config.toml
arch = "tc_resnet"
model = "sound classifier"
dataset = "struck, bounced, scraped and rolled objects made by modal synthesis"
train_examples = 78125
gain_aug_db = 10
time_shift_ms = 50
n_mels = 40
hop_length = 160
input = "mfcc"
spec_augment = true
win_length = 400
targets = ["size"]
num_classes = 3
norm = "groupnorm"
hidden_act = "relu"
weight_standardization = false
depths = [5, 5, 5]
kernel_size = 5
stem = "single"
dropout = 0.1
widths = [128, 128, 128]
mixing = "mixup"
loss = "cross_entropy"
init = "trunc_normal_002"
residual_init = "none"
optimizer = "adamw"
learning_rate = 0.0033
beta1 = 0.9
beta2 = 0.98
eps = 1e-08
max_grad_norm = 5.0
max_steps = 32500
batch_size = 128
epochs = 53.2
lr_schedule = "linear"
final_lr_fraction = 0
warmup_steps = 1620
weight_decay = 0.07
Rows from block 7 of a small sound classifier, named by matrix and row number. Rows with one number belong to one channel. Each number is 500 + 50 x the weight over its row's rms, rounded and kept within 0 to 999. All counts start at 0. Numbers have three digits each.
After each channel's rows are labels from the 100 clips, of 14976, where the channel reaches its highest value: "top examples" is what is common among them. Only what is clearly more common there than usual is listed. The data: struck, bounced, scraped and rolled objects made by modal synthesis. In brackets: how many of the 100.
# convs0: first width-5 conv (model.blocks.7.convs.0.weight, 128x128x5, each kernel summed), inputs 64-127
# convs1: second width-5 conv (model.blocks.7.convs.1.weight, 128x128x5, transposed, each kernel summed), outputs 64-127

convs0.120:455606608590466520606575475451542598507551473533499605539534477454531493580483453541492520504406534469512493441457468536496510511540567536504518567439480520582475645465450513548504474493497582
convs1.120:486489490483519403517493562532555444561538522514542526477453589508532503526582639663518473540416418482509466543619485502592509452488451473560535548575549504513526554592535545519480513489559529
top examples: medium (100); one hit (90)

convs0.31:526475417488513452468565499538510438531586497526449520560447491479536514550446464632447419571501509524515489499555447459377475484477493507468461550541455463452554421517385507528394448515432484
convs1.31:506533490543502483489553464484550533479482561526543533542496590470591518581646651656480534559466496522519462527612523529576389442521482560620495509531542519511496484547538509491491522484463506
top examples: large (83); one hit (43)

convs0.72:566564528468433455514568513494477510599537539497447530543535451479598502481536488575476517548533535509550489472504490448476543484492545440408459595583472394479475496464470513549472461444412562
convs1.72:534588555530466474557488559455511559550559447465586681545502694484647515511687572583474448669462507528548538503565497547561494529504526506572543479488491478474451491453618481499524496546527498
top examples: medium (84)

convs0.49:534524553469582469527523555510483507424532421483507453450572542440443518554536455570510583536453459460495488461503562561532567458526501509570495437502531458603552507541510445501528489488506546
convs1.49:476577518524467425538487532469549601506495423536581540532506521511548575501538579605466522553537373448447496492535467490520459428513423510582526434430511486469552519431514491471471525540449450
top examples: small (99); one hit (97)

convs0.25:454426500529483558490478487575557450498482498483569442590432405557444455550568549382541408500566483460502504441502407558568527508526413492504550490583500545547514446416513534586589545573538556
convs1.25:509462467518516484453526496462480468497491504537506614572571666479640469472681586626458534628475478519504475530624481484521469516521465519613512531541568533515498494546591510558479469405567530
top examples: medium (100); one hit (99)

convs0.53:561513536474573480544507566476511501462508409483533448497594555434471537571528471575462607549461459485498497468494570572548530449568509482520529455505555459508521507542518447540509511483525555
convs1.53:505572451526456410504553517588516501495469386468579497499514503509491564472460543626565539498569397462498506489517463513534557474519431488583548472457463450538584486400512491501486584568494475
top examples: one hit (100); small (97)

convs0.126:537399441417521424337541518523390379464510517487438514471568500489541514412451508507500516484555461509408472530514525444500497481433471470503441494547479383469451394506436499491480437442368513
convs1.126:506449598445518422609526579464570447618595441511509469472534453535468525520509503459548506455443375414416553485495509504504544391505453450529530508508486494527491525507410490494532510571502508
top examples: small (100); glass-like damping (38); material: steel (37)

convs0.6:590504482423492423477560575512490482561555545504457429530642622484573567481544421582491552472483479532518459504548566462540460437518574447386470558556529434426499428557532479526428526426454516
convs1.6:514561441498469541491505419518460538421439510512632568530478505531536609435526588543525414529408501526505543527551498522512557525532508487515539487433400486548498508447508441523546488536507479
top examples: small (100); one hit (48)

convs0.19:496386499505556455529529504495475457383550461502493574406550508477554550461486482470474494487486472554536430486494523470436500484504571515475489457538470456553536554553401463389449450444466412
convs1.19:499495565519542456548534538422589492568532453549507488508505471541507521567555563519455522508522367420387533516588520577558487423563412513612575543575503503568538573538449549477514476518545546
top examples: small (100); one hit (77)

convs0.4:513532435477487451529505488542557528546535529517453459588503500472519414508586498515525505506498475461610415521566501487503460457541458451391447563657543462435490584489474523601466507477540571
convs1.4:522491471497514477490449510432535471490522448546556517467425549563485556515602632633448438549422471508511489502578414525604444485517478520645550486502423511568521525530620520535460482522656517
top examples: small (98); one hit (62)

convs0.103:460511565597574517459530540449454489496523513478611554529451477447603535579513491453442523535492460537451477532440493460523516509465590539497508558534545582553551634517601457526484565488570516
convs1.103:399482496520571472572429602508534436564577441551594536552522508492535532567587516530503576502511355463459503443533463533575534392513410473576535475423459556521552475464488486476504513576446420
top examples: one hit (70); membrane (42)

convs0.54:541539480511587477551500573518526523465537410474496467484583549447452556585519450603468601564437504479500475460502581564512506461559503520535516438509545511572526471550511455545459499477515590
convs1.54:491535492486388444480475550474536543460471400457625505536445508524538609474553570601486426543512394450399543546532464502558527485547434485593564448457488441477544524422476477490471568575474474
top examples: small (100); one hit (95)

convs0.112:521499508464360462520479513509502487491504522475534474556498440551531441520528494515496451519570450504570459492514421513513512420531482459404498562584472427463493535406461540539490468461497516
convs1.112:540528535537494482544491543486504522540534435472592641587480691498643528528685589612420430672455481526524514497596480504546481499516508546573527552547512555573534546553618536531453484488561539
top examples: large (87); one hit (71)

convs0.58:445513537531562512524536497472473558402536363389481494451563487497489526553574476534486519429494443429522457471492509550532548475521462533481493481626486462575536630514515523507524497466520502
convs1.58:508550551410571454535615477459587580527492446522493522492545509455525521527534542501476553492467393428426497446526526449452500415428520476468476460470499493461500482495489484557490530544471478
top examples: large (99); action: scraping (42); plastic-like damping (41)

convs0.84:513479486544555508411456557558450448414519493433461477366494473562506513522546529486513469527627437529481453538581471501521525443453509472444484565605495516495601452524426525397498474483496368
convs1.84:487531529473450487549518520446538479540523428475550559576534576460539578547596601548481528546534387511487526530652489569594494409567458543648596494486506510484475508472529488499508537439485478
top examples: large (100); one hit (99)

convs0.98:471458508518459525493474543505491465530539617572517523528478459486532492543437444622467451554564501593556502586582412522482509422486605522442523587580518484418528523452458568538452430458529462
convs1.98:442455446478479488450490474508466456450464422462539545487453589498484595508639614512487452518456438503465490504596422515563483437530465494609585544552530503567496457564591496536450550475543567
top examples: medium (100); one hit (96)

convs0.32:510460474557511487441490516481417429414493525447454482374510461513553523508554531467492501494582382506465410513520430456532484359442473448415492523569499522499561472502488472368487507467562324
convs1.32:460526571464461471609471603413588443613601402461510501497549504479462571531559559488512521483506412468481547542632519610580471417605449522639616467453487532477474488465516485509529527490462464
top examples: medium (79); mains hum (32)

convs0.83:414495486530549470480567454418476471548577547516503524505475515374572523526463433505377515514423520569481465523480453433437407460474562454503522515527545517482562576548552424517368519462560510
convs1.83:401569499462557491481556495468514514439485517514552563487486524452497572537584551530535566524468502493488553455577479549595523482546528494590567456443496487492539504484535494509512523582447480
top examples: medium (66)

convs0.119:485510510603564489567584561459505550418611521573537530444514529518521590526512480513460504525487530561505491542519534500531520471507557530522557501449507545498587530576438508454435465416530489
convs1.119:548509499444573399463503476512568522502479445539578498510497496503512544534535593546497518515490359385330542540517597527560532510575392451592538525553548427507523559563409508458513518537506527
top examples: small (100); one hit (77)

convs0.34:501519436575554490503544542513508496553485474427490571551539409487560445506462496457488494480539522580521464541536514415465474493445577561459466563583465480492382544454442435559452425400423558
convs1.34:508506592499472479614484590459560463613625443434539480494505492481484540481556495435510447489472470481439575482518494545575508453484437477563533488520505476519475534480524494460534489547493495
top examples: small (99); one hit (75)

convs0.7:540357461521504489475541526476490401463478561552545607558595467544558541484468520473480534409528543630508480549520529481516468501550633551607535555476472524470418538457449453520454444438500518
convs1.7:517417508445500457503530541541506414511529464441541459475545455527456554467474496444562457447429461470463544470507520473473559385451449451457492495469489474500501516476453467451546554548482459
top examples: small (100); membrane (49); glass-like damping (40)

convs0.10:545387503446515408447522567463430372411561564582578413486584566517537566528501522521496564534515499499432483453524543519552517447446495454560532485421547524498553455544579504474472531516546463
convs1.10:499560502506532501466503481497484576459454460516598491511473457573491577458509518544534496489526365441438503461507436487462495431498435462553525526525455485488541523491514525509560536555513538
top examples: small (100); one hit (85)

convs0.105:484532448554572493520573462502524498559536525513530560579452443455518515514455446559440421480471519431487487417413466450500497504469422482459490473535505506570507522463495430557451480474539561
convs1.105:482507561493510465522528549466494482532550507506553469473412518488479516496560521489508439504456462486466501457540438450618551465446440505540490524518488492508510502523498524512534511531462522
top examples: medium (94)

convs0.117:504505521485362480555474524495517499454511471442590502534476426548548476545512552502509425507554445524590454495552413539506512444533514495418482576583470470506460591392470557536507501514557503
convs1.117:539495513529511479517477515517493511524517474497562621590525686513645493513682584613440487667463486522527505489600520488520462482497504535562528576580553562591539556594640537539425483460574553
top examples: large (100); one hit (97)

convs0.69:598497480513494377446473560493370444439519464403445542457549470468627512507494486476493493481556423528488430519504515457505513388395479467420504559567502439495519531477474488545446482434477476
convs1.69:465494581429441453586476583428586421607589366418537526507546528528492571506552570518536502504463399469474579574637545606586526436613473487607607494475480488469503486482542479467546508538489470
top examples: small (99)

convs0.99:506555565565400505505547426508496541526563540549541543556479419463449560513477481575481473440456539409517529365420511502489535542500401533512544457495537560584515540459544469551523521443496562
convs1.99:543519619537431427518520596460529524610579510523556555498428562497541505516601560562475431527425477452522470516531421523623585486514421474620524552542528527539556484542586550561439523504528549
top examples: medium (100); one hit (71)

convs0.62:526499437499345458544486490515517505502528517510536535545450447481552492523487457591476431519507510526594477512542494507498472450540511483464486568528512469462495509418498532525462485427469513
convs1.62:522507507484482476497517492491493519511500458489560563518447666487595546535684583592458414620482442556535514461633425492538427463488532548565528570604531565518536558595634580581435546471567599
top examples: one hit (75); large (73)

convs0.77:579583520455459386512565486505484486575560546504426495541583495491607551478546483643491532512542523521531478512508490448505517454470541419455461596595496401496516492501467501556434498438387561
convs1.77:528557547518482479564468544442503539548562458446591660546517675486629586482671585574525480644477503503541517519573532560568472514528512511570540445417461469441465461400570447461547509530505447
top examples: small (82); reverberation (61); text has "room" (61); text has "reverberant" (61)

convs0.39:538552450441553536432453594536527538460530456373575483518503547544500510553512525513532461575614414482536475448584494502484519446486479475364466530645519463423554476518440512547463516520502509
convs1.39:499541526512493465578462539427558511601595430473580579566517547460571556495615589595444487566529474443449543542602450554562483496596414485666564473495486484526465537474543487508515495452557486
top examples: small (94); one hit (89)

convs0.12:492577460578470587578503483526594585528537548525505516618507478548535486539476518541515482524520458478568469504551475477495497487532468503398504573561505538442519675501426570572470503516582537
convs1.12:504426477488473464498435531445520461500536474473494556521509612529535538461646624636507467558404508495515462495620470465556440450508458504637510541553525513531515558570563493486459455439590486
top examples: one hit (100); medium (100)

convs0.94:485585509585434523525588484525555531505604524595509532559452417495542552548469490642438451519451545526476514403438464491484508543515501543520523470421530552527506525486504439566458493415474579
convs1.94:504544563548475462523540542456536504550527545549550547485406563524515537530574570585466404521383484460517479498537397500639555511494413495594514552523529534490564437552562566571448516479525565
top examples: medium (100); one hit (84)

convs0.33:490517565554557488538529523453492594540492516448516572560543476467542484560479529619429511550556540582569444490521522453491505512431605609410488613596519536451474555519482527531384486399489511
convs1.33:457494528496434462566468589453501460586594425432551568494485596485563592447603503538513467586478435469417527547477471540633532490539454478576527445438493492468499439465512486495538527542421464
top examples: small (76); one hit (50)

convs0.21:454553493604519558519504494432535514516563579581471508540515504475571503511531391602374501547442514554539443539515482478509450470533546536443540561548514614476557499526469531545398512479501508
convs1.21:515433386427425419430465509472488388464462389409487568559461579544587561508606640491513466580445392509465484557597463504601433364562481463607560485510526474455493545499534476448479504498494490
top examples: large (100); one hit (99)

convs0.100:487498471590543566447454531529462521533509505394484496563446418445483502565483534545511448529592486476517520505510364532530501480449476461371530520570507546465560520445451461522479522512555461
convs1.100:427497590505484472583437589422525431632634389418543556542495543492540505539594583528492496516544377464482484525567447572607527398588393512664530458461490518491481488471514509454512499502505436
top examples: medium (100); one hit (69)

convs0.1:558443551466516445523565530470466483478488465392579470423649550497585552464403548535499540441515492533489494529479557560577525483489514483557466509575512499481505416562582414408510532481500469
convs1.1:505477484393427487515492460472490480456469488508592564532539533534535597448570554534550408517406462540489524532584512468514509468528515463554520453426479430447494463438491447465524512574459444
top examples: rubber-like damping (85); one hit (80)

convs0.28:540499487449529476492607557551512521519569483533464534549498456502496473591516449481422424500484518495507441446563425427407464546467556592496414583558421396520478493473385556552437384416464552
convs1.28:502546486535541522500584490499510558464475542541519542562487611495599489521612560523504457608441523514478504445536502465502457494420510529497473536535484503495459517550573511550507529493477552
top examples: large (96); thin (high-pass) (31); rumble (25)

convs0.107:526537566460596512543517585511488562481558447452490531418550593530545485505542545534508551566577506603513483562565521521483524523467656518493437543587519422479512513567463540445510498483482424
convs1.107:478471405507508538501397422480424429454477446527543591548524614454587562497584563626479495601561431490491489519597465564524435480572419522690561469439456509469468460467543497524494514477495477
top examples: one hit (100); small (100)

convs0.102:565566611539526537474546483489471516546443513472626510517445527459517620544507481462478519435433460489446505451396590452530555523481445478468542496562524519551554623577607435496536521503566525
convs1.102:496558461503464471538474520506489517477523457531655580556469534546565576515523530565556466536469459546501498496533478559600527486530475430597599464403464527474517470399579469502591532595474499
top examples: one hit (89); rubber-like damping (82)

convs0.67:447536667506473475568497535470493528456508418450610621503435424495549503590481559507505437503520454539534506511542430547459536465523571590492509585482441448559459718426493568480545451480550450
convs1.67:504461416441489481360557418607447457345347508521501546518461581481547475490576557544485456559457430464450526509541450496555477467519467459569567591636586512559516523635530529571431558544519596
top examples: medium (97); one hit (96)

convs0.111:489523539526447512516521420467492553586528565488541572578482491397555506518449447584446491421390521556570505466440507484500552497476566545432501575575492534559526564465544489530475497465529499
convs1.111:495494546474403424498517600472557490585593454479555531463415559508517582545573544538493419538428441475440522511540391487631572504480422461601552569562507515545539518558510563544464569551489564
top examples: medium (98); one hit (84)

convs0.64:565400465514520452405489522501450414438493447448444502549575501510471495366447535522493512482576501592433448551503536467513503496492473468512469376554488449498453386529468446580448459456444545
convs1.64:473474560498505428574522579491548452594581452500542468472527440542468542546525511473540491451465368393429571525526494544528553419544420439568578513517490499534501521508426493497538525566502509
top examples: small (100); one hit (75)

convs0.73:525547450470524490456498488520508498558477518514403402527584543450404480430507400498503553510447511446441469457472565452522504509480424425518450393511506430485473374539468412589470469460429578
convs1.73:510565583529505510538539535508553556551544434471530478504417451531490524490509554481502433487502376468397545531539451568513591490527471433543541559570512461579526565564507536484560451488580556
top examples: small (100); bouncing (55); glass-like damping (41)

convs0.11:471544488536470563603448471518599590539538523520561514557469440521487465562542516458520478489498474472621452484493441512491491499615478523438469513618487510481465649428487553518528500534583525
convs1.11:484442480486528480485461545481506478499536494525514526495506606516532509455605600658485471561406489513504474517565460481543422461493494548627510518547531565558559590598594565528406477451619509
top examples: medium (100); one hit (99)

convs0.2:497559504544467551609492501521602582504556502510553538549474448499496442543507510501503470518505460489613430489547433521470503476591501545379451559603497508480452678452479583533476490477583510
convs1.2:503434467494541493465471502442489469473492502546511525492493597546536524472624611615458464573417488513498480497592450472554418471498497534617527554575544586576535576625614557552365490489612544
top examples: one hit (99); rubber-like damping (52)

convs0.79:502537461468527472460543492518505503541502519510426434532583514437400492442507450478500548476472531450454486478479544461496506515488425432532475399531500399492444369506468429592473449433411580
convs1.79:527523558478526467555537535489542530553551432449535480481456461518481526463503524424523434488468396474396553489461495501474559478467478421487529519536501448531490537517540486448565506517540517
top examples: small (99); bouncing (44); glass-like damping (36)

convs0.45:516541494543502498511535444491514506533519511526443415535545482480359534495451440514494544452462544351479507411430545488514512513519366403487515346498532532529490445521519415543495519473498548
convs1.45:530575558521486441502550531496504561512509525535594566514444571498554549488601555570553454548396496507506517507524446527609543511471490479547544483489491478468518487465560494536518526515458520
top examples: medium (96); reverberation (54); text has "room" (54); text has "reverberant" (54)

convs0.115:513510491482536429484543537440406495486572514467407502417558506393565489533519457527433497450539425558471406522484459473463484419395551504462440535565505416535523517506427436440425467428464456
convs1.115:463559564382492444529523511439592479551512368464561561521503550492525565497556568556520497540445378455434549567589537586587553456604481468599580465426439467485531465448544463442537543577457431
top examples: large (65); rolling (43)

convs0.60:550510476510385461536481543513527540477530452498531539545445469487480497625507480590469442545514496517567477483535480504467489462503553540451472592535523487479502510417391525509458438424419516
convs1.60:514514524496467456486539481480502504507489498495558564503434655504607556525668586601432420610459461567520501476629424506550433483474536546544513534594538541473529509571624553606445576487568595
top examples: large (99); one hit (96)

convs0.127:520410427411523431336526510531411381467498509488442493502558503482513509412479482511493522494547460497401478526506528441500493482416468441500432490528486395466468399513445479520471449436380542
convs1.127:503448587457512428612520577442565448614600468494513488482544460540483545502509507484556497470438372402406565503522482523515537391533444439550540530503487508533503517518395494512543529584523520
top examples: small (100); steel-like damping (38)

convs0.50:520509483506538441464548543545502475530514525447431512558474490491454427540436461511416440517526498534496460539541466448473500467420554592421441550553502448464480462528451537571448454463528531
convs1.50:488534532473514473521583516469537508509503484435499583518465632457587547511654563569491471588482490498483492469561457508534456492474465513530498444470490484400477426459503471503493555484445482
top examples: large (100); one hit (75)

convs0.65:540452435539524480486506528501504480513472466446483600539609498490574509420483522417506528434553514608484442541508540407462461497509542521507488460536466439471422553500441421547462438416448514
convs1.65:476442554515496435573508570463577438588581445458519499494544491534497572519528492459489460490456446387450596531521516559545558437548407443572586502505507502527517538492474476465552515542538495
top examples: small (100); one hit (78)

convs0.87:500524498572507510492570550492511530555504578526520495553454481481544561591403451558403441538518490581506472515527508486540511526459631562452520600559565549527531572520551547563436496433529562
convs1.87:430473498507500459520518530482498468509527477470548512483407535540512586514563553521483445514414440473454502498574394495613493524464494515510516528512476544490553423554493569554488526514499558
top examples: medium (97); one hit (77)

convs0.16:466383481523562449533548496509460476386552444507511563415535478469589531482532495442474496467467489550533443482487514501451490505502559532527505480528470458571506573526406485405488462435493433
convs1.16:502502538513551476536547527412555510547516469574496485507496470536505509573555558496452529502517401415389529481558508538540479419535403501601556550580512484565532584557449536472509463504552556
top examples: small (100); one hit (95)

convs0.109:522545427548521505443520511546461488553529526413470478559459455514498486538469516496484437536588481541534486540568435502515491476438509487393490539587514528474532482487435541578449502444504531
convs1.109:476491602484482448590469576438525463625617415393536541533498577492553503506621582514492507537523403479482462497601454559591476445532407493624539499499519529498514449499530513486480499467546494
top examples: medium (100); one hit (62)

convs0.74:502549576495379508563527485495515525553559505461581486509499399508544490518530532508503463456514491488595465460501429510516538465552484427402478508633476474553458599368512500506513496491547494
convs1.74:551530535530526485520455554480518528548559466500573638586536687518651535493673573640436476674476503510530511510562507497541467516512514555587512558568542545566535574568642551539442472451562539
top examples: medium (100); one hit (65)

convs0.122:487576587556454505534577516446496560521513512512435569531503415493552462588498480550479479522499566507495453467516431452532515516483605556469482602554468507548446589466430530538525441423463587
convs1.122:492509502508524436480520521520519495523511482465593630523436640535614510515612612617481441603395438488496482537579455488584552505471494468519510484501513464494481507501613507500533545483546498
top examples: medium (85); one hit (58)

convs0.66:531545578496397460559558508460498518551578488488572568516471401504600488570523516569479447522544504501568472469507407499472529471541532475393478569601455432562487608395495526501493470458513509
convs1.66:542536542503497479529446562477523537559562455491576632551519707508634512496711564623450453666437490504542521500572487499563464512503510542600524533548540525537533546549650531524454500474553517
top examples: medium (100); one hit (50)

convs0.20:477443525523542519535549514495508487394571471541523547468531500502571590527552487469470495491448500513508453427504510472481506496517567517507504482546466476530594541555389482437467463452496445
convs1.20:500552499530551492512532512443552540521498485580503496536478475550523533545558562504461536523519386424390548514579504538567471446558396479619573562589533473558540604575488562477532439506568576
top examples: small (81); rubber-like damping (40)

convs0.92:486443485547544505438479505536439421385501535424445460367478464528535505539568553471530493522622394505457436522522417503554509417463436422426491506585532535537577448486455479411543531486535358
convs1.92:469534558467496489575522562424564474571559404447489561549552552452524557566601589538484526529540403458493505531640487599551473427597446533650609448435489528464456462450512470492511545460443433
top examples: medium (83); rubber-like damping (78); action: one hit (61)

convs0.104:507556528592504540496603462478526515544560589558533511557446456492461556510493480529426491481421514393456486399393514467507506524478367477481538455566563582553531530511543422547467515463559552
convs1.104:476509548536497452550524554469493507537545516500555534481414542508504548521572506531517441491424509505475512508531408512623564539505492494537495549511463524500526442529522550538501521523497553
top examples: medium (100)

convs0.75:539575527482453483512550512492493535565541493462454507540517468503562474521548499581513463556542538463528500437502445487482549495476528476369460598590460407490499542504434539560499474478430580
convs1.75:523575572525464449543491567474508544581573437469589664544500680489651503509644586593478463651427502515532530540531501556595521538529505480588547488480506469494457464463607496515526520513565511
top examples: medium (82)

convs0.106:496500466545530519439467505551454535554528511419462457572477432476479504547482514555507458554600500484553512494540405525527501494446484472400523533586516525448532499445431502559467492479522488
convs1.106:494468585501475473576449582451521428649644411410532539522503559491541500515625608542492511522523383474472445525582470559622518404566403495675545475497519512502506492498536512465495487451546478
top examples: medium (100); one hit (67)